config.yaml
model: "sound classifier"
dataset: "Morse code for random letters and digits, with fading, noise and interfering tones"
train_examples: 26041
noise_aug: 0.002
time_shift_ms: 100
n_mels: 64
hop_length: 160
input: "mfcc"
spec_augment: false
win_length: 512
targets: ["first character", "speed", "tone"]
num_classes: [36, 3, 3]
arch: "ecapa_tdnn"
norm: "batchnorm"
activation: "relu"
depths: [10]
kernel_size: 3
stem: "single"
widths: [384]
loss: "cross_entropy"
init: "small_normal"
optimizer: "adamw"
lr: 0.0015
beta1: 0.8
beta2: 0.999
eps: 1e-10
grad_clip: 5.0
steps: 9500
batch_size: 128
epochs: 46.7
lr_schedule: "cosine_restarts"
final_lr_fraction: 0.01
warmup_steps: 190
weight_decay: 0.3
Rows from block 7 of a small sound classifier, named by matrix and row number. Each number is 128 + 24 x the weight over its row's rms, rounded and kept within 0 to 255. All counts start at 0. Numbers have three digits each.
After each channel's rows are labels from the 100 clips, of 14976, where the channel reaches its highest value: "strongest on" is what is common among them. Only what is clearly more common there than usual is listed. The data: Morse code for random letters and digits, with fading, noise and interfering tones. In brackets: how many of the 100, against the usual share in percent.
# c30: last pointwise conv (model.blocks.7.c3.0.weight, 384x384x1), inputs 55-109

c30.279:109127125135132105105117126098146132119126130119131136118115118116127118140107121130107130129124117120142118132124132127110150154143119142136116117109121101140073120
strongest on: the character "e" (86 vs 13.8); first character: e (82 vs 2.8); speed: fast (62 vs 33.4)

c30.15:108114120125112127104104107107159150123133132109113113140123140089115104100084135103121119137110178135128114132106112129104081084147084108166162101081151127159091120
strongest on: speed: fast (93 vs 33.4); the character "k" (49 vs 11.8); first character: k (44 vs 2.7); the character "c" (35 vs 12.2)

c30.19:148134132121144111137159133122155161099123145137115146093110101147121093145168117137125145124145131111144150109139138153147159132122143096098104152175139157136134134
strongest on: tone: middle (76 vs 32.8); speed: fast (67 vs 33.4); the character "d" (43 vs 12.4); first character: d (32 vs 2.8)

c30.186:127135126137123130117114125148124116114117148137114124095123129127128112119148130133102135148146124143135136152126153133144137145145106130134132122109126134125117147
strongest on: speed: medium (62 vs 33.6); the character "d" (58 vs 12.4); first character: d (54 vs 2.8); reverberation (52 vs 14.9)

c30.79:136121124115125116149079132119157125121169103116099123101140132180127136147091106132125178139137126145103157146125136104126145158091059140169099106109140164132155069
strongest on: the character "e" (99 vs 13.8); first character: e (99 vs 2.8)

c30.327:110127103133096115075102136174137141121127121120114097085121125139086122143156158102111126192152084144129147140125171126133134184147124134122135127105124116145102152
strongest on: tone: low (62 vs 33); the character "e" (51 vs 13.8); reverberation (51 vs 14.9); first character: e (45 vs 2.8)

c30.65:132148150112167087147120116127133117109156092139154193130109084155169120125105103205107133112092142111107148115160126112169127090137133112100103134139124113097133138
strongest on: the character "e" (80 vs 13.8); first character: e (78 vs 2.8); tone: middle (63 vs 32.8)

c30.30:181169177106212141132106124134121111108116134112144223096105052157141118120115100166134122122113124077131149100158114148158135076144132111115137127144131146133133138
strongest on: tone: middle (100 vs 32.8); speed: slow (93 vs 33)

c30.41:097109131113110130131107164117130117131172103113099110134120107145104137110119109108132124156115154113111126114122151107111128100154151179115136129131098158125130101
strongest on: the character "i" (38 vs 13.5); the character "2" (36 vs 11.6); first character: 2 (27 vs 2.8); first character: u (27 vs 2.8)

c30.54:138121138141138127130119139141127127130119134131123116127135131148110136135127126108148130126124137131130129129127119135130126148136169143134126102126112102142162150
strongest on: speed: fast (86 vs 33.4); the character "a" (35 vs 12.4); the character "w" (32 vs 12.6); the character "p" (31 vs 11.5)

c30.167:125118128114127148122101140115136127121183130093122122104114134154130121132113120124136144147100132133120151130113131127102130089151137180126151113136109162129117105
strongest on: speed: fast (81 vs 33.4); the character "i" (44 vs 13.5); first character: i (34 vs 2.9); first character: u (27 vs 2.8)

c30.257:134139135173109170099128108132106115152143162129103095091151134102096130113140156099126136148152082137157118143116171156103132128116092124125140130089104114103116115
strongest on: speed: medium (88 vs 33.6); reverberation (59 vs 14.9)

c30.2:106121110111107129137125168116161153137131173138125135132144106109122153145145143131145089129163143112119092125155118128118146119138122109142131134151135138142116124
strongest on: speed: fast (86 vs 33.4); the character "v" (40 vs 12.5); first character: v (32 vs 3.1); the character "3" (31 vs 11.7)

c30.142:147155159124147122091110097116142126121153114151129167115125091128141133133129125164114146129138115115136143122163135122155149136145119104102139134146121148123138162
strongest on: the character "e" (57 vs 13.8); first character: e (55 vs 2.8); the character "l" (44 vs 12.5); first character: l (33 vs 2.6)

c30.209:121115144104111144134083127160166114150154092123137129110144106144155154160085102164122137126100145109095126110146110106162117169102094102109127075121123111123126135
strongest on: the character "e" (99 vs 13.8); first character: e (99 vs 2.8)

c30.215:116115124103103132133066105110166113137160135138135134121121118145148123124126129136106123108132158129130124122149127136148120130156103081117093122116134126099104129
strongest on: the character "e" (100 vs 13.8); first character: e (100 vs 2.8); speed: fast (63 vs 33.4)

c30.196:117153080170106114115123136138133137113149212128105098092116151120074123125230203097135135173166113168151123182136182113102086146129128099130160133090095092126105140
strongest on: speed: medium (99 vs 33.6); tone: low (90 vs 33); reverberation (38 vs 14.9)

c30.112:136217012154138117083133114109126126081122168130125145118066255120136079127165144134113150143131110255146142255150137055116130127129137137129150137123113135120114137
strongest on: tone: low (100 vs 33)

c30.14:127194037135128107081110145118126107110139141129134147141089255117155081136115140117132139167132095251128140225155127101135124114125135137131144143133130141104130134
strongest on: tone: low (99 vs 33)

c30.374:116120127118123096133095131129161153127172134142146126118129109173141146173120126144157136119106113118126145139135136109147122140115134147131128139109085102110091116
strongest on: the character "e" (98 vs 13.8); first character: e (98 vs 2.8)

c30.206:114143104119101117085128123142128108125142129167121131155116131135117117128123143113132128135162118129083112125144120119151132146094086134082166119116103091126131084
strongest on: speed: fast (67 vs 33.4); the character "5" (58 vs 12.2); first character: 5 (54 vs 2.9)

c30.288:149148107160145110148094122144135127107135133133141142110112152170143108163114133151125166159112127158124181150137160126121118140144121135123134103140110166119149128
strongest on: tone: low (83 vs 33); speed: fast (61 vs 33.4); the character "b" (33 vs 12.4); the character "d" (29 vs 12.4)

c30.300:092087133106082120138111150130175146133186117105120103103134134151128143162128124119156132114112117117110120120137108112134122100143182168129143136145091146149090155
strongest on: the character "i" (88 vs 13.5); first character: i (85 vs 2.9); speed: fast (76 vs 33.4)

c30.61:134140127138143138091142148197111121122116145114107120087124111133098129093158214130127129212142076123134150137117226144136135158128111105146127127093116125117103107
strongest on: speed: medium (98 vs 33.6); reverberation (61 vs 14.9)

c30.110:176193195109190122100106101095124152081116144119110186103099055133104107139106115135129096109128111082153129110146135128164151114138153130139124134142100129126139134
strongest on: tone: middle (100 vs 32.8); speed: slow (61 vs 33)

c30.33:140091138154124177088129119130157135143161119101126120151144097154108147151112165118125148132136158106080144118101158147092098120122099117175121089127142132141122108
strongest on: speed: medium (86 vs 33.6); the character "t" (50 vs 13.5); first character: t (46 vs 2.9); the character "m" (45 vs 12.7)

c30.357:102142116119085147135138148136155139139153154147126113149133112092120144129172145102149093144163127123117073114144129123146121101116105118106125130124138127107114091
strongest on: speed: fast (81 vs 33.4); the character "h" (48 vs 12); first character: h (39 vs 2.5); the character "4" (37 vs 11.6)